{
  "train_examples": 26041,
  "input": "log_mel",
  "hidden_act": "gelu",
  "qk_norm": true,
  "parallel_block": false,
  "positions": "rope",
  "init": "kaiming_normal",
  "batch_size": 128
}
Rows from block 3 of a small spectrogram diffusion model, named by matrix and row number. Rows with one number belong to one neuron. Each number is 200 + 40 x the weight over its row's rms, rounded and kept within 0 to 999. All counts start at 0.
After each neuron's rows are labels from the 100 clips, of 14976 (inputs lightly noised), where the neuron reaches its highest value: "responds to" is what is common among them. Only what is clearly more common there than usual is listed. The data: short made-up English sentences, spoken by a formant synthesiser in many voices. In brackets: how many of the 100, against the usual share in percent.
# fc1: MLP up (model.blocks.3.mlp.fc1.weight, 768x256), inputs 172-255
# fc2: MLP down (model.blocks.3.mlp.fc2.weight, 256x768, transposed), outputs 172-255

fc1.608,258,180,235,155,171,219,200,169,240,229,200,235,236,123,208,242,194,219,178,226,183,189,238,227,270,153,239,245,148,182,241,276,275,201,149,179,163,189,199,164,150,199,236,199,117,89,331,228,189,172,179,226,260,242,238,205,247,263,230,207,210,147,222,199,122,151,208,187,247,180,195,216,190,147,170,253,207,202,171,176,165,233,135,196
fc2.608,118,195,162,160,230,202,187,213,232,129,176,191,145,313,207,148,207,237,241,254,243,153,201,250,231,171,253,232,202,256,175,157,199,268,223,177,246,196,199,219,164,127,229,228,258,196,137,223,153,231,195,191,149,199,168,211,245,204,216,134,170,244,156,161,326,215,212,211,167,180,234,176,210,195,199,264,160,165,250,239,230,189,275,182
responds to: voice: low voice (72 vs 25.3)

fc1.579,153,129,176,243,203,149,213,239,195,193,162,266,179,191,168,245,192,150,188,198,210,194,204,268,131,235,263,205,211,212,138,154,134,148,165,198,145,106,259,209,217,196,155,198,188,200,273,185,258,145,122,159,183,254,195,182,254,203,155,177,278,229,213,198,210,262,270,227,183,183,224,203,153,230,219,204,251,180,207,167,220,169,232,210
fc2.579,219,206,182,179,247,151,210,212,257,221,183,230,246,185,201,208,226,163,193,152,233,167,228,254,253,254,138,134,199,220,226,190,136,218,213,167,207,182,169,186,161,182,241,231,161,179,237,230,232,180,247,201,197,126,160,165,241,164,159,220,187,249,213,209,343,182,218,237,160,183,158,69,171,239,209,215,284,207,241,244,218,256,164,186
responds to: pink noise (38 vs 10.1)

fc1.756,205,156,206,186,252,195,229,207,238,205,222,192,146,215,162,157,198,151,223,196,295,141,195,221,139,173,191,151,220,201,259,178,168,289,199,201,185,150,254,165,204,204,174,182,261,179,194,257,131,122,277,216,180,237,184,163,269,228,205,305,217,231,143,142,236,208,237,230,249,182,193,197,217,185,117,294,212,89,149,203,211,189,154,181
fc2.756,126,175,161,193,171,228,178,164,260,231,143,160,250,171,246,244,250,238,159,238,143,196,265,172,255,179,313,187,239,214,172,213,227,197,172,232,194,244,161,231,182,197,207,182,207,159,144,185,202,304,175,213,203,98,222,299,195,244,195,141,221,174,302,191,93,204,190,160,161,183,236,210,167,212,222,150,128,242,175,242,211,161,159,249
responds to: white noise (45 vs 10.1); pink noise (33 vs 10.1)

fc1.52,175,167,203,239,173,246,175,254,195,283,250,261,236,231,179,247,197,95,232,248,229,198,162,138,228,168,181,193,243,195,179,189,203,198,163,150,209,162,283,272,246,248,178,175,241,248,162,146,195,188,223,199,286,227,166,254,188,204,219,191,174,231,130,239,140,211,209,232,92,177,173,241,233,295,248,149,156,221,198,201,192,156,158,175
fc2.52,180,144,196,151,207,151,130,214,244,186,208,179,227,200,217,244,206,248,219,274,223,183,180,209,154,204,198,115,273,225,191,208,239,145,218,198,173,260,218,156,201,88,165,300,149,163,144,212,237,242,149,269,159,205,211,171,320,158,234,119,152,220,288,190,225,197,234,211,188,162,277,200,197,217,212,175,224,167,210,162,75,197,199,176
responds to: voice: high voice (54 vs 25.4); thin (high-pass) (45 vs 11.8)

fc1.497,206,177,198,182,205,215,178,212,237,227,233,167,185,154,143,243,185,273,194,195,221,249,120,225,290,117,273,207,155,175,166,179,217,236,125,182,192,203,208,149,194,214,187,148,171,222,267,284,174,216,293,223,191,165,240,183,182,206,185,197,198,177,144,196,182,204,166,164,205,304,261,162,183,194,179,259,218,223,177,202,183,186,140,251
fc2.497,166,159,234,129,150,186,228,165,221,279,223,162,221,220,241,176,179,235,179,204,213,198,171,211,155,196,171,229,232,223,225,150,245,270,170,217,125,165,227,141,177,228,173,232,164,168,154,214,149,152,259,161,147,215,258,270,203,193,219,171,243,236,204,190,241,192,192,222,187,232,178,183,171,160,225,210,171,168,241,240,247,213,158,196
responds to: voice: low voice (82 vs 25.3)

fc1.336,177,210,222,118,149,156,263,203,214,178,161,146,257,196,204,246,184,213,235,203,298,184,168,176,180,197,183,154,116,116,213,155,240,206,258,233,210,149,199,164,263,186,224,200,211,159,191,207,182,240,220,253,233,186,226,175,168,230,226,206,107,166,207,187,192,175,167,213,252,169,205,257,290,223,224,191,185,232,235,197,216,207,158,152
fc2.336,198,270,139,186,192,230,153,188,185,243,248,224,171,230,272,161,196,190,170,244,173,156,231,179,168,190,222,199,172,187,163,211,129,167,183,157,131,248,180,189,197,208,242,232,174,231,146,169,219,248,179,151,224,206,182,265,168,238,199,211,256,216,238,212,159,247,208,195,245,224,138,176,126,147,201,250,138,161,225,196,163,175,242,171
responds to: voice: high voice (96 vs 25.4); thin (high-pass) (46 vs 11.8)

fc1.588,181,243,152,235,201,177,207,183,207,149,260,200,159,100,163,193,189,186,206,286,215,187,196,189,148,207,179,107,117,195,176,77,237,194,168,259,264,182,239,244,159,173,163,223,257,207,180,262,187,200,223,246,224,163,224,244,228,132,138,274,222,191,222,231,152,194,184,186,192,141,261,265,187,241,207,182,156,239,147,238,191,240,141,205
fc2.588,200,176,243,159,174,193,220,216,183,213,135,124,226,245,211,216,222,195,259,137,164,223,229,249,233,167,235,190,212,167,230,212,205,190,231,161,135,137,166,140,250,223,237,182,167,226,215,186,194,193,129,191,201,262,217,170,166,235,180,99,167,230,211,161,117,218,231,171,215,269,125,138,174,176,159,214,246,139,194,142,157,166,269,228
responds to: white noise (29 vs 10.1)

fc1.94,196,128,227,179,137,117,270,201,232,158,212,150,232,178,235,203,143,202,225,230,211,182,168,148,155,244,200,131,191,172,193,135,189,190,237,204,160,126,186,151,258,144,177,195,202,259,141,217,144,272,198,279,196,205,233,166,215,259,264,191,157,249,202,264,263,161,215,246,180,194,179,215,219,201,227,171,194,233,245,160,231,201,180,162
fc2.94,237,271,208,183,180,180,221,171,221,192,203,208,213,192,189,183,179,261,168,238,308,242,210,258,232,218,157,180,275,199,138,225,198,238,177,165,190,302,227,258,201,242,208,210,234,181,141,232,156,158,160,139,289,261,250,282,274,174,193,214,282,241,292,180,200,212,108,234,182,268,188,188,147,111,253,111,137,199,244,226,220,195,220,197
responds to: voice: high voice (98 vs 25.4)

fc1.657,188,197,157,252,234,209,244,201,220,198,209,165,177,209,158,150,189,129,245,161,158,146,165,228,163,128,232,228,112,265,154,186,221,191,221,163,148,118,228,210,217,170,184,194,181,206,237,245,226,246,185,258,247,148,211,208,181,282,164,273,289,266,154,184,224,152,169,153,249,231,164,165,191,248,155,271,162,188,271,205,144,200,232,237
fc2.657,179,240,176,250,204,229,212,207,153,192,240,265,198,170,135,204,194,225,195,198,181,249,194,203,172,224,175,164,208,116,203,164,166,172,189,103,171,184,219,226,221,208,193,255,247,151,248,119,169,171,231,92,153,225,164,213,214,220,220,169,168,170,157,201,151,152,185,270,275,212,196,225,164,250,182,147,207,239,199,216,215,174,173,208
responds to: pink noise (34 vs 10.1); white noise (26 vs 10.1)

fc1.482,231,151,197,263,185,214,300,217,261,254,195,188,200,225,191,199,153,167,246,185,269,172,166,181,184,188,269,212,160,175,202,269,190,184,182,194,247,180,269,180,195,231,142,165,278,99,203,186,203,143,217,207,169,161,203,229,168,162,213,218,197,219,152,266,185,195,253,212,160,183,161,199,181,193,189,208,194,220,210,173,276,266,211,188
fc2.482,199,240,201,165,181,158,114,177,231,168,291,203,224,174,204,218,244,138,208,197,164,231,195,128,221,229,241,205,123,206,211,115,198,251,203,208,204,190,125,236,228,264,187,229,135,257,155,234,196,177,217,191,236,240,202,204,185,234,264,158,128,235,194,188,165,218,104,166,178,196,239,125,211,114,221,181,177,175,184,229,104,186,212,186
responds to: mains hum (26 vs 9.9)

fc1.443,291,189,168,280,168,208,196,245,202,118,158,229,178,223,105,254,144,191,137,212,257,169,265,198,169,254,272,231,219,185,183,223,184,237,210,191,170,169,249,178,151,192,197,179,227,222,204,191,240,225,240,211,235,233,190,211,265,157,258,263,212,251,181,250,273,208,154,259,224,138,112,131,214,191,177,236,165,171,144,196,206,205,263,282
fc2.443,183,226,172,134,207,162,141,249,277,175,238,245,282,226,250,196,251,272,207,166,193,229,164,225,230,223,136,166,182,194,197,186,189,215,171,213,167,186,173,220,229,191,189,191,184,147,215,175,239,184,173,156,211,206,225,200,181,186,188,234,195,226,175,223,135,151,231,117,200,227,219,228,137,192,291,209,183,220,194,238,143,159,183,194
responds to: rumble (26 vs 10.1)

fc1.372,278,176,265,174,123,145,270,222,218,260,129,171,272,208,146,213,136,148,222,208,197,220,190,131,210,192,215,228,69,144,233,183,186,146,111,168,163,142,184,244,205,174,228,227,193,205,220,210,212,172,231,223,213,222,197,247,177,198,266,249,228,194,209,220,243,163,181,165,147,191,137,198,213,233,206,230,208,187,197,175,189,193,190,69
fc2.372,233,143,199,178,120,235,243,197,182,233,104,196,158,171,226,219,153,283,181,238,249,226,229,205,210,137,153,183,218,111,206,187,251,160,119,219,228,251,214,139,194,162,241,157,185,231,279,122,208,204,194,225,264,163,246,275,237,133,242,235,205,202,224,168,202,233,168,186,205,176,149,162,184,148,158,247,131,136,162,225,226,230,245,189
responds to: mains hum (40 vs 9.9)

fc1.523,193,152,179,183,165,159,194,202,236,233,233,214,242,213,258,212,154,155,179,96,181,204,168,162,168,187,254,230,190,236,217,225,207,212,146,205,170,211,220,171,186,167,203,210,193,141,197,180,142,210,219,199,231,101,220,200,180,205,210,113,191,209,167,226,223,149,209,214,154,228,211,201,236,165,192,242,163,239,210,176,235,191,213,187
fc2.523,235,214,192,195,157,107,189,203,167,218,252,199,109,191,201,161,198,180,171,214,193,249,249,302,177,208,158,242,223,197,261,231,199,204,142,219,196,190,140,235,225,157,215,206,126,187,232,199,142,154,134,149,189,228,216,189,92,192,172,234,157,201,149,224,172,187,198,166,109,139,226,204,181,186,288,247,208,211,231,243,235,239,106,196
responds to: voice: child-like voice (57 vs 24.8)

fc1.59,190,182,195,194,231,175,200,235,182,194,94,242,176,197,184,220,218,285,206,213,200,198,192,202,173,202,213,182,227,235,150,238,220,247,233,231,276,207,224,166,228,215,227,164,195,198,200,205,246,200,186,259,238,177,202,211,198,207,163,159,307,132,170,208,243,131,125,255,215,220,163,156,240,147,236,278,273,140,199,216,143,120,131,134
fc2.59,141,202,228,235,260,155,274,232,229,209,215,184,205,143,161,247,221,204,109,200,236,133,145,231,198,172,221,253,283,174,193,187,199,213,232,152,174,203,230,195,138,263,182,176,214,204,205,250,245,232,227,227,242,241,205,183,242,185,104,155,186,234,192,211,243,139,156,208,251,202,204,222,172,214,185,182,173,236,177,164,241,234,213,179
responds to: pink noise (27 vs 10.1)

fc1.68,184,117,303,195,153,243,212,157,218,160,276,122,201,218,192,233,267,221,151,168,220,197,119,148,228,181,229,144,217,210,165,220,277,216,98,288,137,238,229,153,179,253,206,162,152,179,218,255,177,241,249,165,178,140,187,145,200,213,277,220,145,198,154,217,172,205,233,215,197,155,213,238,219,124,172,250,126,229,230,170,195,229,169,193
fc2.68,219,213,213,209,220,271,195,278,227,173,173,131,199,257,246,198,233,213,235,194,250,256,227,217,137,154,195,195,207,209,223,156,221,185,205,141,183,156,206,135,230,151,180,172,208,249,217,153,219,222,190,222,226,239,173,315,224,176,228,262,248,227,267,205,169,177,206,197,137,238,247,192,193,220,222,176,243,237,151,251,169,203,228,228
responds to: voice: child-like voice (87 vs 24.8)

fc1.688,143,131,197,233,149,213,201,188,123,208,191,311,123,199,205,197,160,161,187,225,203,225,242,232,147,209,221,196,211,153,224,140,155,179,247,283,138,167,310,193,250,192,126,198,158,216,168,177,254,167,202,190,161,283,170,240,192,206,230,166,138,154,218,279,204,250,148,210,144,199,159,206,235,267,213,179,242,203,200,230,151,179,159,182
fc2.688,195,189,158,174,140,236,243,270,244,197,220,207,134,205,251,190,192,214,245,250,208,213,170,189,181,197,252,230,238,190,227,207,183,232,203,274,189,208,250,176,219,229,199,222,238,162,187,196,213,209,138,240,315,227,227,166,152,177,164,187,180,231,207,247,250,217,163,216,115,228,141,140,190,258,238,151,204,223,188,193,111,177,162,203
responds to: white noise (54 vs 10.1); pink noise (46 vs 10.1); thin (high-pass) (45 vs 11.8); clipping (36 vs 8.1)

fc1.474,208,210,193,141,141,213,202,158,142,175,106,197,198,189,146,140,126,183,228,268,190,195,268,187,196,175,211,239,149,216,250,237,245,195,184,212,229,175,222,151,166,227,259,209,256,230,251,262,113,180,176,233,119,309,226,238,228,166,174,234,241,214,243,196,158,194,131,226,260,239,175,239,260,135,175,219,232,249,247,98,168,186,260,187
fc2.474,197,100,225,249,239,154,214,125,203,154,170,192,210,122,218,268,213,178,198,245,242,191,187,151,268,169,182,145,195,154,154,263,188,248,186,257,213,165,249,208,239,186,265,171,190,252,206,135,178,276,224,173,226,198,162,220,158,211,227,263,168,201,192,193,190,249,181,224,132,198,160,205,218,163,220,272,226,194,197,190,152,222,188,217
responds to: pink noise (26 vs 10.1)

fc1.251,205,199,204,240,258,215,190,216,176,189,202,258,243,162,234,198,215,157,116,228,237,241,240,190,195,252,199,228,133,202,244,174,172,131,218,232,217,154,271,216,202,181,171,230,204,219,158,191,223,229,253,132,189,258,197,218,218,188,286,205,216,205,202,192,175,210,185,162,166,129,196,167,212,244,222,145,207,209,163,136,191,172,166,186
fc2.251,193,203,239,151,191,159,171,238,178,202,150,186,195,209,144,238,192,164,249,189,157,186,168,222,145,210,206,181,307,179,161,193,161,170,204,137,179,277,191,179,238,209,185,133,249,156,129,184,194,187,194,276,219,212,228,174,152,165,93,151,186,141,186,253,267,171,192,202,208,269,231,252,197,179,215,229,215,225,197,245,231,238,216,196
responds to: mains hum (73 vs 9.9)

fc1.319,186,219,159,276,99,218,205,216,155,182,179,184,121,208,142,210,168,180,275,222,212,238,145,206,167,179,219,243,176,214,190,160,173,255,185,268,265,141,237,146,216,167,238,194,215,224,249,162,224,255,190,240,225,266,228,155,259,193,208,213,245,165,121,150,170,142,195,198,254,105,150,189,256,239,215,266,213,200,70,171,168,164,254,144
fc2.319,186,218,215,202,231,161,360,212,146,161,172,183,276,148,206,205,186,181,178,213,203,212,186,184,210,224,212,202,245,177,195,165,244,131,244,193,200,238,213,160,223,154,182,160,139,218,195,145,155,310,204,188,256,194,149,252,193,163,204,148,212,250,240,263,160,177,204,198,163,243,187,186,176,256,309,293,84,147,166,204,154,222,189,258
responds to: white noise (46 vs 10.1); pink noise (30 vs 10.1)

fc1.315,239,247,199,223,193,253,133,233,177,210,165,173,200,184,183,191,224,169,145,162,233,162,225,160,154,124,220,144,171,218,216,195,239,203,208,242,123,252,238,211,129,170,240,252,214,168,246,174,166,281,160,259,140,182,218,188,235,211,189,149,189,195,175,127,137,237,150,182,268,234,94,170,234,205,198,179,259,186,199,178,235,153,223,176
fc2.315,167,205,222,212,273,227,174,163,177,192,184,220,250,184,218,159,192,126,179,151,211,214,156,160,213,206,156,209,182,161,226,182,195,286,202,197,146,251,185,203,136,219,253,154,157,203,238,193,248,265,244,238,186,256,168,118,229,164,191,226,205,227,192,184,180,249,154,178,178,199,191,239,148,186,233,200,227,196,155,152,101,241,221,160
responds to: pink noise (35 vs 10.1)

fc1.362,191,224,194,241,140,142,228,177,193,212,158,221,215,217,82,205,184,183,235,220,182,228,250,197,145,203,219,213,146,224,154,213,212,223,223,194,221,242,124,162,75,223,227,141,228,161,194,250,234,202,125,223,252,189,147,245,276,234,196,154,234,220,216,234,210,152,97,231,255,208,216,231,163,157,184,241,209,228,183,153,186,198,205,172
fc2.362,163,248,232,194,204,175,263,180,231,200,183,212,168,174,147,232,190,261,215,298,183,257,153,223,157,235,206,256,125,199,160,158,212,186,162,173,195,159,169,140,174,215,216,148,247,164,195,233,175,210,192,220,225,224,178,188,261,164,213,223,159,204,218,279,206,204,236,248,242,190,194,244,290,187,205,268,263,267,252,230,174,227,186,172
responds to: white noise (29 vs 10.1)

fc1.764,181,131,208,177,215,173,204,175,181,218,189,260,119,199,200,189,165,184,203,135,253,214,116,225,184,210,240,204,155,171,194,235,270,194,221,212,178,157,248,270,255,223,147,163,192,211,224,174,143,108,221,185,199,197,247,180,153,136,260,230,94,174,225,149,256,178,289,181,223,299,183,160,192,233,208,209,207,224,226,153,314,128,246,267
fc2.764,187,202,216,180,164,200,241,218,165,239,201,129,215,283,178,247,215,221,186,201,211,98,236,233,186,187,132,192,142,228,230,201,187,156,252,225,178,238,227,254,254,217,156,167,180,185,200,201,221,239,169,197,269,204,123,145,170,228,213,241,169,181,241,195,229,210,141,228,199,186,181,246,159,241,203,141,142,236,183,192,192,333,216,234
responds to: voice: high voice (94 vs 25.4); intonation: flat (48 vs 24)

fc1.282,267,233,217,164,220,172,152,202,210,225,241,286,213,139,208,209,181,200,242,212,226,89,183,184,157,201,212,248,186,230,228,170,204,250,191,168,182,150,178,253,178,258,183,169,240,206,219,130,153,207,212,188,175,119,284,145,260,182,237,188,192,183,239,142,209,254,265,137,249,197,189,232,234,153,202,172,167,216,250,171,86,215,192,192
fc2.282,137,267,195,187,169,243,251,231,196,232,218,135,222,174,248,144,191,156,203,228,206,190,297,303,189,261,134,217,214,256,145,255,152,239,179,182,222,144,221,177,191,203,189,151,142,194,198,181,239,258,174,146,226,168,220,259,195,187,263,160,218,148,138,233,225,176,99,192,220,142,203,254,203,180,247,164,213,183,146,123,232,247,261,243
responds to: voice: child-like voice (60 vs 24.8)

fc1.525,104,166,141,284,213,236,225,154,156,274,207,138,245,172,179,197,125,104,218,189,237,193,223,253,231,189,246,254,222,226,223,209,217,226,124,241,154,239,183,166,262,138,215,284,180,165,260,267,164,226,208,221,128,187,212,194,243,281,213,229,253,223,146,227,181,197,173,182,164,136,200,167,215,168,135,154,203,188,227,156,188,175,117,267
fc2.525,245,176,219,180,164,223,164,225,193,114,142,230,168,243,207,246,204,255,220,229,57,233,181,199,214,186,193,171,216,211,208,161,205,185,151,255,171,172,202,206,120,176,274,163,203,165,231,177,221,210,184,128,185,214,231,243,210,192,178,213,157,158,200,159,197,201,227,184,158,97,255,292,216,185,288,241,186,191,177,227,229,210,238,182
responds to: voice: low voice (53 vs 25.3)

fc1.512,166,169,265,120,163,174,196,208,229,231,252,223,239,160,184,181,214,194,263,194,151,190,224,185,166,196,280,293,138,201,190,212,194,251,166,219,188,182,155,124,319,149,182,255,201,190,204,228,247,192,199,203,229,112,174,177,203,149,238,241,249,197,325,170,248,181,199,191,271,132,155,221,174,163,231,218,185,199,225,215,210,139,217,139
fc2.512,122,205,207,127,153,184,199,185,228,169,168,226,228,153,147,199,178,217,276,268,128,224,236,124,280,262,149,241,143,167,204,249,251,232,151,227,141,199,260,212,203,125,189,282,192,206,233,198,275,180,177,191,224,182,199,188,203,231,176,181,157,193,229,155,184,208,206,248,321,104,248,221,161,236,171,137,215,202,160,218,269,186,158,157
responds to: voice: child-like voice (60 vs 24.8)

fc1.158,195,251,246,149,171,203,234,140,249,154,228,189,148,205,204,223,151,217,187,180,198,214,140,212,261,250,213,189,211,188,251,245,159,238,237,201,278,191,179,206,202,186,168,239,223,200,224,243,148,215,264,229,100,184,169,201,183,205,173,181,269,158,158,302,153,248,212,169,179,271,180,181,222,181,143,235,164,188,178,192,210,220,209,219
fc2.158,227,157,200,157,220,162,212,248,220,183,94,177,182,222,163,207,184,228,224,248,233,143,259,224,303,172,147,143,197,197,146,274,235,260,158,170,213,202,211,143,212,240,215,213,219,142,153,190,229,234,189,169,116,182,194,251,221,174,175,219,226,185,272,194,225,207,146,184,109,274,236,207,172,234,195,161,159,221,225,201,210,143,232,207
responds to: voice: high voice (64 vs 25.4)

fc1.386,172,174,255,178,137,132,154,142,215,269,227,141,227,150,185,200,181,157,237,121,228,167,168,252,221,242,216,125,223,178,205,179,280,166,190,248,203,198,199,235,185,96,156,253,238,198,197,250,179,266,229,237,218,236,247,151,161,175,195,237,209,197,228,254,212,137,205,219,186,225,205,163,267,219,180,168,196,239,206,128,179,152,222,144
fc2.386,175,116,164,214,260,228,202,197,232,176,245,234,242,185,250,228,225,181,168,205,134,153,159,141,195,161,175,201,153,185,142,239,157,254,207,184,197,213,226,173,250,199,168,206,164,152,206,239,237,185,225,206,255,135,201,278,244,254,244,249,183,213,185,225,143,222,213,209,223,220,206,187,184,199,234,204,149,179,236,218,191,204,127,212
responds to: voice: high voice (51 vs 25.4)

fc1.491,176,218,239,224,200,176,204,183,195,177,239,210,154,265,211,213,142,179,205,161,196,206,139,258,235,212,160,199,280,178,104,114,175,192,139,135,92,177,142,237,144,224,125,181,140,239,210,174,223,156,206,161,235,243,217,234,143,199,251,205,178,247,148,210,198,144,244,316,101,200,148,150,215,200,244,205,188,233,244,194,194,207,156,203
fc2.491,230,173,193,186,198,164,183,181,216,271,120,229,253,205,207,163,202,149,177,254,135,204,200,167,186,134,234,158,159,210,246,229,172,155,174,213,180,186,256,147,274,178,249,204,155,221,174,205,192,207,198,210,195,213,218,208,198,197,211,220,206,267,242,152,226,191,182,198,214,183,221,242,209,236,128,117,249,192,193,222,204,157,213,261
responds to: white noise (26 vs 10.1)

fc1.360,179,211,191,220,231,218,221,159,250,255,222,148,128,204,160,214,308,229,247,235,194,212,180,203,221,180,207,164,223,157,218,238,155,299,256,207,216,219,282,195,227,236,174,220,229,151,136,298,261,259,175,173,116,188,242,254,181,144,215,155,154,157,279,200,193,254,190,164,162,180,226,151,141,172,198,247,182,228,209,220,206,173,211,223
fc2.360,213,230,180,210,161,190,210,189,247,99,189,245,211,208,255,196,117,227,148,236,321,160,221,220,171,182,160,191,156,183,212,197,258,108,215,181,247,225,216,204,201,135,153,224,251,219,311,176,155,106,136,182,251,141,284,220,248,175,259,200,263,199,165,207,202,173,129,215,288,153,201,152,176,216,206,162,215,240,201,118,167,172,222,289
responds to: voice: child-like voice (76 vs 24.8)

fc1.509,263,164,162,188,199,205,113,251,177,178,190,242,181,279,172,202,158,213,226,202,206,134,171,240,180,191,266,205,208,266,214,214,177,206,263,171,148,250,173,174,217,183,184,239,218,143,197,223,210,200,166,209,237,162,225,201,239,222,201,185,194,178,230,194,265,223,210,136,230,194,238,171,234,228,186,186,194,173,155,186,196,198,228,160
fc2.509,191,178,188,239,239,117,160,237,248,226,229,243,131,130,165,206,189,164,252,188,219,169,174,206,220,203,141,202,184,312,231,211,200,187,221,174,219,128,180,216,245,275,190,268,186,213,208,234,193,179,204,236,176,230,223,172,187,252,147,251,172,226,220,249,205,165,245,167,234,177,245,152,217,197,201,141,220,193,179,200,182,239,244,148
responds to: pink noise (26 vs 10.1)

fc1.510,216,170,220,175,246,165,180,191,290,208,228,232,224,169,281,264,251,202,207,154,208,210,173,167,159,250,205,141,223,172,232,259,223,248,222,195,204,176,221,206,140,208,121,127,215,176,153,145,272,194,181,212,234,200,273,214,125,127,247,190,191,256,219,248,170,236,237,166,103,275,218,167,148,194,180,143,201,115,257,215,263,153,229,188
fc2.510,175,193,157,189,206,234,200,254,130,241,161,201,204,217,155,122,182,140,225,122,120,197,163,214,216,158,183,185,245,241,204,227,238,264,192,191,235,248,169,176,181,161,247,154,117,158,172,214,190,152,149,182,260,170,149,183,229,250,203,143,180,278,223,139,149,192,66,155,182,240,233,161,175,98,126,134,232,171,223,141,274,233,214,188
responds to: mains hum (37 vs 9.9)

fc1.236,204,216,150,204,140,217,191,143,245,202,152,249,231,198,252,133,199,162,235,216,168,185,171,216,191,164,169,237,134,254,144,188,170,217,201,221,202,181,191,121,233,230,182,191,285,209,186,245,168,237,194,238,172,205,225,163,263,226,236,161,226,186,192,122,131,232,114,191,252,201,257,226,233,154,237,236,237,222,176,161,225,238,164,162
fc2.236,166,241,240,190,231,159,178,234,231,162,219,199,202,169,232,128,170,120,179,214,215,195,153,190,244,199,240,233,216,292,189,202,193,203,145,200,197,172,149,144,140,200,269,209,178,250,240,230,181,237,202,145,169,262,178,164,233,210,194,241,176,174,160,228,219,230,208,231,112,180,184,237,291,163,235,267,190,202,159,214,157,218,215,175
responds to: white noise (28 vs 10.1)

fc1.125,181,172,239,176,187,200,157,186,217,122,208,271,139,177,202,179,211,179,219,280,197,143,232,252,133,224,195,251,206,194,184,142,163,134,245,253,120,167,308,159,212,238,134,210,215,218,215,120,224,221,203,181,204,285,194,182,203,174,192,258,200,109,158,283,195,256,235,200,164,245,173,188,216,251,190,190,204,170,215,240,145,171,195,145
fc2.125,209,169,187,133,154,262,202,255,166,225,179,227,190,175,201,215,221,205,240,238,164,195,220,190,135,215,321,230,193,221,172,172,173,174,244,285,217,161,213,157,230,183,189,290,206,189,233,147,152,195,192,279,287,207,242,270,186,184,179,143,207,150,244,189,220,197,158,275,201,204,153,196,227,227,257,181,193,208,202,159,98,162,191,214
responds to: rumble (57 vs 10.1)

fc1.722,173,133,170,182,181,237,195,213,140,125,108,199,170,242,182,171,168,177,221,144,214,211,261,238,168,180,220,222,211,158,208,164,204,236,248,221,172,218,162,128,126,246,224,244,275,207,188,133,206,189,211,249,137,163,243,221,257,243,234,142,196,194,210,248,178,234,154,230,233,240,235,147,259,201,172,247,266,170,141,218,181,215,228,230
fc2.722,207,186,255,219,194,244,181,197,236,104,173,166,151,143,194,171,194,189,137,210,318,167,302,213,209,198,127,164,215,164,137,228,230,304,166,164,190,211,153,181,166,152,207,203,196,230,179,233,231,206,181,188,207,203,228,193,133,114,211,209,180,204,182,237,198,214,204,196,201,235,230,201,213,107,191,160,159,142,226,202,189,249,163,249
responds to: pink noise (34 vs 10.1); white noise (29 vs 10.1); rumble (28 vs 10.1)

fc1.273,234,231,228,173,144,170,216,199,184,216,145,301,228,178,146,236,184,178,233,221,192,194,224,254,226,184,271,232,235,173,207,183,213,167,262,106,243,237,214,206,242,225,173,256,185,166,264,207,227,201,216,145,234,209,179,216,236,247,203,180,252,201,244,178,136,184,185,201,257,207,224,199,167,166,215,280,160,248,191,184,153,188,196,130
fc2.273,139,262,194,215,206,150,228,163,225,193,179,148,212,206,127,205,217,247,209,214,194,227,208,180,194,180,184,222,250,229,158,257,238,132,161,148,175,215,157,151,216,187,236,213,249,205,201,164,345,173,216,272,221,151,130,238,196,176,145,171,193,200,149,251,224,192,201,160,219,182,227,247,175,208,155,254,185,284,159,228,313,209,208,191
responds to: mains hum (68 vs 9.9)

fc1.100,271,167,206,183,191,193,215,222,281,229,189,218,213,194,200,140,223,211,241,230,232,216,155,235,220,217,182,191,155,216,140,232,196,193,175,216,229,221,189,218,152,200,200,120,160,183,238,212,207,187,193,185,231,156,263,131,194,118,217,167,203,223,190,228,273,183,180,274,80,191,215,181,199,126,201,305,223,177,223,164,226,149,291,167
fc2.100,200,201,155,167,180,157,231,194,220,109,266,256,173,146,170,175,264,259,177,210,177,248,177,163,112,177,157,145,187,203,82,209,228,181,135,213,187,176,260,252,192,151,181,243,179,196,227,212,148,249,173,229,206,242,168,163,168,178,268,189,190,205,203,195,233,213,196,232,179,191,185,186,171,210,249,168,186,254,272,262,248,269,215,214
responds to: voice: high voice (52 vs 25.4)